config.toml
train_examples = 195000
horizontal_flip = false
translate = 0.12
encoder_depths = [2, 2, 2, 2]
eps = 1e-08
max_precond_dim = 1024
adamw_lr_other_params = 0.0017
epochs = 3.9
final_lr_fraction = 0
Rows from block 4 of the image encoder, named by matrix and row number. Each number is 128 + 24 x the weight over its row's rms, rounded and kept within 0 to 255. All counts start at 0. After the name is the row's rms in percent of the matrix's.
# mid10: scale 2 3x3 conv (encoder.blocks.4.mid.1.0.weight, 96x96x3x3), inputs 40-59, a 3x3 kernel for each
mid10.34 095 [136 166 137 143 123 112 155  99 145 110 126 105 139 143 131 148 119 146 139 124 144 131 180 103 136 161  96 125 179 144 178 148 174  90  85 116 151 117 144 102 142  96 155 143 129  85 125 170 180 155 101 132  81 139 109 147 134 120 165 136 143 125 133 131 127  99 172 112 140 103 171 140 116 135 129  98 110  98 128 156 125 122 128 114 164 116  83  98 113 109 141 113 116 105 120 123 150 108 132 130 143  83 103 102 183 159 122 115 123 143 132  98 112 146 107 145 147 118 125 124  94 125 114 202 127 121 158 131 177  88 145 101 116 154 116 117 166  97 141 102 152 121 104 114  80 154 134 159 100 104 105 129  98 139 165 111 129 100 138 127 127 163 135  92 156 117 118 203  86 193 110 138 106 146  87 106 106 120 124 140]
mid10.35 097 [117 184 129  68 115 129 122 104 154 151 150 120 141 143 102 177 122 137 126  89 107 123 102 143 106  73 118 114 119  98 151 145 191 121 104 105 123 122 111 122 124 119 110 108 168  71 182 126 155 137 110 153  76  95 154 141 125 107 107 147 131 147 112 151 131 103 111 105 113 116 129  94 105 129 106 114 127 143 102  69 135 145 158  98 142 154 119 163 147 183  96 113 138 169 105 154 126 142 153 151  99  99  93 156 118 147 107 117  94 140 124 132 136 127 148 135 134 115  84 119 124 181 124 173  68 118 145 157 125 118  87  98 149  61 104 120 114 128 133 115 132  82 117 148  95 110 111 119 145 107 148 139 136 137 137 139  90 126 131 126 131 123 110 116 140 116 183 148 134 170  89 110 131 150 125 122  95 110 141 154]
mid10.36 100 [143  88 119 131 143 138 125 137  97 109 177 134 188  96 160 140 131 142 132 132 132 114 146 138 130 127  94 133 102 129 122 109 113 180 175  94 146 164 139 148 118 118 145 124 138 128 107 100 117 151  73 121 140 138 135 144 133 101 160 135 105 123 133 154  97 158 127  93 125  97  90 104 151 130 103 133 175  75 131 111  96 112 144 125 138 138 107  91 115 129 117 120 121 111 111 115 140 145 145  96 121 126 176 106 120 160 164 154  98 113 118 128 105 167 150  84 116 118 107 115 148 143 136 145 176 146 143 126 120 151 126 106 119 116 116  54 122  81 118 150 159 121 114  97 131 133 114 147 138 125 161 114 145 106 133 163 161 119 129  68 102 115 129 150 144 101 154 158 177 116 124 104 139 128 125  89 124 157 134 171]
mid10.37 095 [134 131 127 148 132 157 127 196 165 123 123 100 135  88 114 125 138 119 172 114 132 138 174 113 160 106 106 125 117 100 167 107 126 134 153 113 126 140 133 122 102 152 151 127  83  96 123 120 122 136  77 109 156 217 124 121 135 162 110 157 101 107  94 103 108 145 129 105 109 117 184 113 132 123 120 153 124 142 172 124 169 143 124 118 108 128 118 144 111  96 120 134  94 131 130 121 100  70 123 145  76 198  90 135 138 146 136 103 108 139 160 111 106 114 101 135  90 155 136 118 153 155 129 119 123 177 127  78 135 123 160 120 111 136  96 149 123 109 146 134 140 116 106 140 124 119 120  91 166 152 175 148  93 126 129  88  85 136 155 158 107 119 110 147 108 125 116 107  88 146 121 165  94 159 121  94  98 149  91 113]
mid10.38 100 [153  93 139 133  71 117 100 130 118 144 129 170  98 142  88 154 103 133 136 124 109 117 125 155 121 127  92 135 120  99  99  94 130 149 114 194 150 125 152  97 127 119 143 106 133 150 192 145 172  91 110 149  87 142 118 129 132 136  99 156 113 153  71 187  94 108 111 116 161  92 135 172 168 100  91 127 120 160 153 128 126 170 183 147 140  85 134 116 130  98  91 148 128 146 108 176 151 138 118 119 115 142 142 138 128 170 132 111 138 118 102 123 100 119 139 103 138 150 163  84 180  89 114 163 142 128 178  97  78 123  89  94 132 116 147 147 149 144 135 131 120 147 134 150 162 141 149 137 119 164 133 152 150 112  97 142 132 130  96 144 158 126 110 127 150 139 142 161 171 129 113 120 160 113 143 150 142 116 111 161]
mid10.39 099 [121 184 161 149  96  95 104 156 103 149 120 192 108 143 120 118 108  90 103 130 125 103 112 142 110 153 133  94 136 160 127 119 128 112 138 156 120 141 162 138 107 115 134 136 167 114 131 120 194 107 162  98  87 126 150  94 124 132 129 125 103 121 113 115  88  84 141 144 108  92 156 135 144 113 101  96 135 137 129 110 151 125 161  84  99 160 129 109 149  84  81 107 125 108 158 120 146 124 153 113 122 143 120 133 148 157  91 142 146 121  84 128 148 104 151 101 145 157 119  63 138  99 132  94 144 124 137 117 104 154 118 137 102 139 122  89 139 181 139 151 134 108 167  52 126 131 116  93 133 154 130  99 117 117 138 134 137  88 117 145 119 113 106 147 115 139 110 149 101  79 192 143 109 175 139 126 128 151 104 124]
mid10.40 097 [104 122 104 108 162 126 154  87 152  98 155  77 183 132 140 138 144 149 145 118 141 159 140 114 171 134  80 152 132 135 108  86 113 130 125 122 143 111 123 133 169 140 184  93  83 133  92 155 112  54 112 100 129 118 151  86 127 148 147 127 120 134  86  96 136 108 144  96 117 158 165 122  94 142 130 108 142 122 127 106 103 111  96 108 168 141 144  90 147 141  84 110 105 103 130 102 107 143 107 119 120 184  78 118 102 128 103 148 140 150  94 138 129 170 172 111 148 103 146 114 163 104 160 157 122 153  75 104  99 178 122  57 129 132 131 137 148 129 151 118 154 123 131  92 138 138 101 101 123  87 100 127 138 122 131 131 126 106 122 117 102 131 157 107 107 137  96 138 168 155 132 155 116  97 139 136 129 151 125 145]
mid10.41 097 [ 93 142 129 105 151 118 146 103 132 141 113 142 143 113 110  87 149 116 141 109  99 112 139 145 121 129 128 133 123 165 107 101 150 113 137 132 126 110  87 128 134 114 136  91 123 132 138 175 126 127 114  94 103 103 155 155 149  90 109 107 140  88 163 117 145 114  91 129 158 107 124 173 136 114 144 138 137 117 180 113 122  75 135  94 106  88 105 154 158 137 103 138 122 125 137 147 121 138 138 106 110 171 151  91 155 133  99 129 123 125 131 140 117 121 155 116 105  83 129 163  95 167 131 130 170 119 119 153 189 110 142 170  98 140 105 111 122 181 145 122 120 114 140 156 125 156 171  72 123 173 127  66  97 114 125 112 139  82 122  98 120 100 133 113 100 134 149 110 112 169 129 100 107 130 126 156 163 137  97 106]